A small image denoising model, trained from scratch.
Model: 5.79M parameters, arch unet, norm batchnorm, widths [48, 96, 144, 192].
Training: muon at rate 0.031, 11000 steps.
Rows from block 11 of a small image denoising model, named by matrix and row number. Each number is 128 + 32 x the weight over its row's rms, rounded and kept within 0 to 255. All counts start at 0. Numbers have three digits each. After the name is the row's rms in percent of the matrix's.
After each channel's rows are labels from the 100 images, of 14848, where the channel reaches its highest value: "place" is the part of the image that holds the peak. Only what is clearly more common there than usual is listed. The data: simulated stained blood smears.
# convs0: first 3x3 conv (model.decb.0.0.convs.0.weight, 144x288x3x3, each kernel summed), inputs 168-209

convs0.61 095:109177105109114209178093049219135155140046052115134054194040093206043102215125155065071124155129126086110147061069135141110180
place: middle right; bottom left

convs0.48 102:145108180077073142091181072101206188191108114119141180110200171132119118210068106077115093114127140181058090185067155153119145
place: top right; top left

convs0.109 117:153164092114135255175153218133119158149052150132150071143157161087114083003156089105177165173091105121153070113070168145164162
place: bottom right

convs0.128 089:071158113089119108142131181137158137110170101228103145112125030161109116211193135099146137202175033132166129134037142140137196
place: top right

convs0.116 099:140137137178111136077225167098160171208240163137085170040164128103208098116221038149090140220105166137124088167161156086123140
place: bottom right; middle right

convs0.6 106:146108130089105158123152085143117121154089113118142194107152106105149185082126081137222152177039183146148176079016086100124084
place: top left

convs0.1 098:133129121255130136143156105131024184128157186183083133095126099054154159130156130090093156138113122182162217128133081153180148
place: top left; top right

convs0.117 122:134134131116194079154204056114107169136135182177109135129089155132158140097080120111157170045098180129102131114134130134178138
place: top right

convs0.24 139:077134151167119000094152188160140205067188184071097140129146142220129125157093117193132120093103103220118127092123149140184085
place: top left

convs0.120 114:137144129108151154102153055135086120124099188110110053101188243127113091000086149165137109155193154171098129068147134061102114
place: middle right

convs0.8 076:168135108118064156098084152145118102148139141049112070087114142163066149101185156076178160126080132255129098095151115075132194
place: top left

convs0.72 095:143069151147136202098130141110189197162123093145100162128057111121093167114035174157120147218144083172074103139079206122130101
place: bottom right; top right

convs0.119 083:143055188171037122135142064127114173108185115178088164134057093200138102123074089162105136091041093043174122121082125149146108
place: top left; bottom left

convs0.58 086:115090148056195136076171115120133103105174135110138185135137174119158000111064121124067063136100045116180086180183127109090115
place: bottom centre

convs0.64 087:094130101212044072125107188110181109133146144111105179137077124101087164156100110142141143104146113157181088177063120093129063
place: top right

convs0.15 089:150106154070128097125150117138150117108118109129104144077134064240109076207118121206055142088123087162120125131105144163122057
place: bottom right; top right

convs0.108 098:165141100132117124072191142149032142184124166148088113155176030090145110177158124160143155096140143139060147100013157089101131
place: top right

convs0.63 094:144038142102170150065120108134139163207121156150117121147087166145176197164184124149087108073081157154133159082101101062179112
place: bottom right

convs0.21 097:122060153118149213075104144132173133129212080069202188139103071103183145163115103085077174177085109159113183072089159161151175
place: bottom right

convs0.18 092:125149097186164161162081114097112153089138159098121083148116066150165158059100187179147146162130118084085143098091152104142108
place: top right; bottom right

convs0.34 112:145086178114119143124176167112134098103141143095075115097151156076163113156180131134087115176085153117149120147139162116156127
place: top right

convs0.129 111:128105133107176252084102146109192150160050124093144107132134133074126148135082136110168101139111149138135111104107128122126159
place: bottom centre

convs0.43 115:107140130148106206115136085147142110142114128146105194114083142049127137130070150074153165166113188123114177160139032122122103
place: bottom right

convs0.55 099:118172110151124061151096148066182123100171087158071190155078185139091223158137131219181141170127165119074140133053093113099091
place: bottom right; middle right

convs0.42 087:171172166119161135098157147180172121138157139132153170043160193148191063138068139176189170108058194097175127168145189087125191
place: top right

convs0.25 093:170113121087056052176127174176099125168125192142119139090099147118100007225079110075108141119208095101136195164107183149120005
place: top right

convs0.89 083:151193128227142039131195098113139111099170176110131168096084128105125074111120159184105107147155126127120117134204086075131098
place: bottom centre

convs0.12 119:132146122130195232131206137147098067185127151085104137148082155184130155166195120120075187115075191139153163142099154122113153
place: middle right; top right

convs0.110 090:090174188237137102067146155116089145093191112158173135109098188110157112135063126202071115102105073248125109026177067182170088
place: top centre; centre

convs0.16 086:164168112149107147079127085152173113206065071139123168048150103161120143109229246153099209106135107106183146115149047114116112
place: middle right; top right

convs0.96 103:175165134123084167077116193146159113107177175157204058177077180163150106136166074063076123180086127154195138098143168126225078
place: top right; top centre

convs0.106 105:113140113147090108125151144130106066105164171168115105163190100172131114166149123120076107127101068106195081131051135107122115
place: middle right; top right

convs0.126 100:104079142161087175127187156113121119160138119150122154125098150091042165166159054158050147202120217177085101129124153145140093
place: bottom right

convs0.51 088:064088092105112163180195131107152109208207135174068150158185132110140116174223132212081116107092093152157124143156106122043125
place: top left

convs0.102 094:158145125069132096188126156146176107151148071088192164100144185024128127226000141091116145131146172074076108161090165069101144
place: bottom right

convs0.17 105:106131154088086150187084121093151064113124056140152131091139132173128127174164069186206183093082131090157168178147140194183150
place: bottom centre; bottom right

convs0.140 103:165133165094123128202103138122188115131064117139187243174134110180129166213225169101169136148153130022103174084097150148137094
place: bottom right

convs0.111 081:170175125112136143105132066142124098110158126177091156178129150119184095169146139109044100146089129148145138162143056144094115
place: top right

convs0.49 089:165125129190110148155112079102100196104124146119125133173102147143134140155074157106085088142176086168134170071132176094129159
place: top right; middle right

convs0.125 064:194156133178115153146142125104066162114093148149117185199121116110059135174143143099153162131108119215099121171096055126093140
place: top right

convs0.19 106:227133147174093200161223119116115077121186080112104124111156148076226051139092083159087142101114235114114090113125102105159108
place: top right; top left

convs0.122 093:127121095221126216139191131160048205085141127161114105166143136175182181182185180092129157087088117126062167039108095209238139
place: top left; top right

convs0.20 099:105022046104167092111139093128116125156149111046120117104157083103124096094123130172162130075127112217053053141128152063147159
place: centre

convs0.4 113:180153131108139122152151095086079055061123135142116118136093118188113105148113147128093137133182098123062075127152089096059122
place: top centre; top right

convs0.137 095:146172125105191123121133122127131136102136118067072089184212228098128092084185100171108221095083105186219137196189111101135153
place: bottom right

convs0.10 102:120165135151117137075135133111200084120153104111096171126145198163124106173233094134114212147127137118130154129081096104220103
place: top right

convs0.50 092:112091186170057059177107159115165184138101102117156218101090124107105208205086158113139131065098130159164190154096111130139130
place: top left

convs0.90 094:184191131202132145169120167094170127150188120098092076194204118123154084051146090068206128175231023142141099200140162108130122
place: top left

convs0.97 108:107103186250085144178101007121158229163170104213150117130092121128067148134096147170098158172206103129109149063066142177132137
place: centre

convs0.74 088:076164111127094184120110099127057144044122111108106017172192091216199170143112131095055053040088130072162179087125099106107129
place: middle left

convs0.26 081:096145134123134089138083155149164170045115146089049183106185177150114122173107167061144171120104078105159181157128133118163116
place: top right

convs0.57 085:014144153152141111193134139107038166130161116116122084092209088142163213194075164171128142086140139125098142076115088129084125
place: top right; bottom left

convs0.127 100:000123184129132090149092132185093129194103136117119121124152177055096194115159101129147114089178133108104177155135078158137180
place: top left; top right

convs0.143 103:138096116179137135198121186148122081170124082150119080106170134043149145021165105183122172141150121088047058210209147110155081
place: top right; top centre

convs0.22 090:173127121149130106206042095099175136170149111154166177163124105058132180086140181130102060192174152149164137134121094136156167
place: middle left

convs0.138 120:091113037162199081132169165097130082122133148046136114155166143126158108036097136122180064139190148178082092107159193064116091
place: middle right

convs0.13 088:125106077142078162142160171169056093143148144118123098199165132142133143145154088136165151151134109106167095155115112079138137
place: top right

convs0.54 094:115134124161050192087132179093198099165156095107140150074112156097079106080222095114176181213097099121206100226120140174148103
place: middle left

convs0.47 073:176114102143162165120129170076130151150117134174192158181146151143089126106188147168089113157136078160186144113132072162129110
place: bottom centre; bottom left

convs0.27 098:080149105186073142198117134070078182173091113130156130172094118115144159098122155166132127137048202109189196091173095186153107
place: top right; middle right

convs0.101 101:117132146145182152049072141147105120137130071120150116146119094159063143139160055177130146155153065159162103122195161160112150
place: centre

convs0.70 100:156134112119074133129103103140130132111132141108146059162097154229157166201173086178103115152138129141164158048177169172116137
place: middle right

convs0.85 098:075149132101090127124119143145139113134124132087159135110109169109084181196114138060067142144097148144155162135158056139126103
place: bottom right; middle right

convs0.78 092:099172103119117236164117090132118135188143080080174122082039137202118208255054216178079087098181150153107175103125067126137117
place: bottom right; middle right

convs0.45 130:142092099131085082200115091096129067137152160158125114114101133122179171149108134204151200130122153104119155101152113143172109
place: middle right

convs0.67 096:115170170113114095104163116163119138082191093150125138054160084129187057123152132048107109108127168099158116188144131148125175
place: bottom right

convs0.114 093:128083110137118120100186073128095117087168132173067147037128038096099096067116050052050115162121147074090108135089206130088122
place: top left

convs0.94 082:191131121153031183121093122111139100158134158162157167142152097119171131133103031141082123127032155157218147088061075109117043
place: top left; bottom centre

convs0.60 097:117145127123060104173134093160192136166186129160043116137153088149162136142061170089095095158105058210107164108106085060117165
place: top right; top left

convs0.80 094:147139095121181136195134165100218098122160129131047179081141116073137080127111106217182138196169094113059159185085115119130159
place: top left; bottom left

convs0.81 095:093177093170123075126160133125100100105103137142147200138111160186158168148202159117156185222075068156091131051095094122088206
place: top right; bottom right

convs0.131 123:074087135109122115100173147150097147049070102064171087131152152140123124100172073044123111136147179135181164150075154114092166
place: centre

convs0.142 105:189089093157064135097188176174125113100137130111199137110199091155147111188189116108062050163122131119143161132120086168160086
place: bottom left; bottom right

convs0.123 098:162183124122117133129124166121141163136148089122074153072209165130160142112124102106011139080113197091123098101124106109130142
place: top left

convs0.5 101:149121083198203000153136108112122114118201130126168182149184052121154035119117133137158155162134094181109087162104161112059201
place: top right

convs0.7 102:106100151120119182014144082153089113121081107065139105156162213048123044087169041085168071114136113160134105199144121131136157
place: top right

convs0.107 110:116124127179116057159123195128160131134111181149105185171102161155149134168074113087155117105108160147120153090133199121189139
place: bottom left

convs0.65 108:148103109085157234120255202220143124128093170097121105130035151101097167188144092063069099210111199110129169142127083163098147
place: bottom right; top right

convs0.36 097:085136147092110109151075088128166119162131155132126189140122106163118191142151144120125116141184117113133112094139093141149099
place: top right

convs0.29 104:112184137165145136127178168141182127098155141103119180123142116178156128136021169130095187117118194100238164108105141171176164
place: bottom centre

convs0.14 099:118164193142129163131063032118049125120156083176095094185071126197090101134114161107121081144203126120085092162087110138084092
place: middle right

convs0.141 087:091105130139147136172098065113152159160152035171108182119111082047169141142000093148106120098044173086120047222145144172154163
place: middle right; centre

convs0.2 123:066083128083219177094094050191118086180087126118103122162113131080127139097141108111105124124131163136099102102161181057095155
place: top left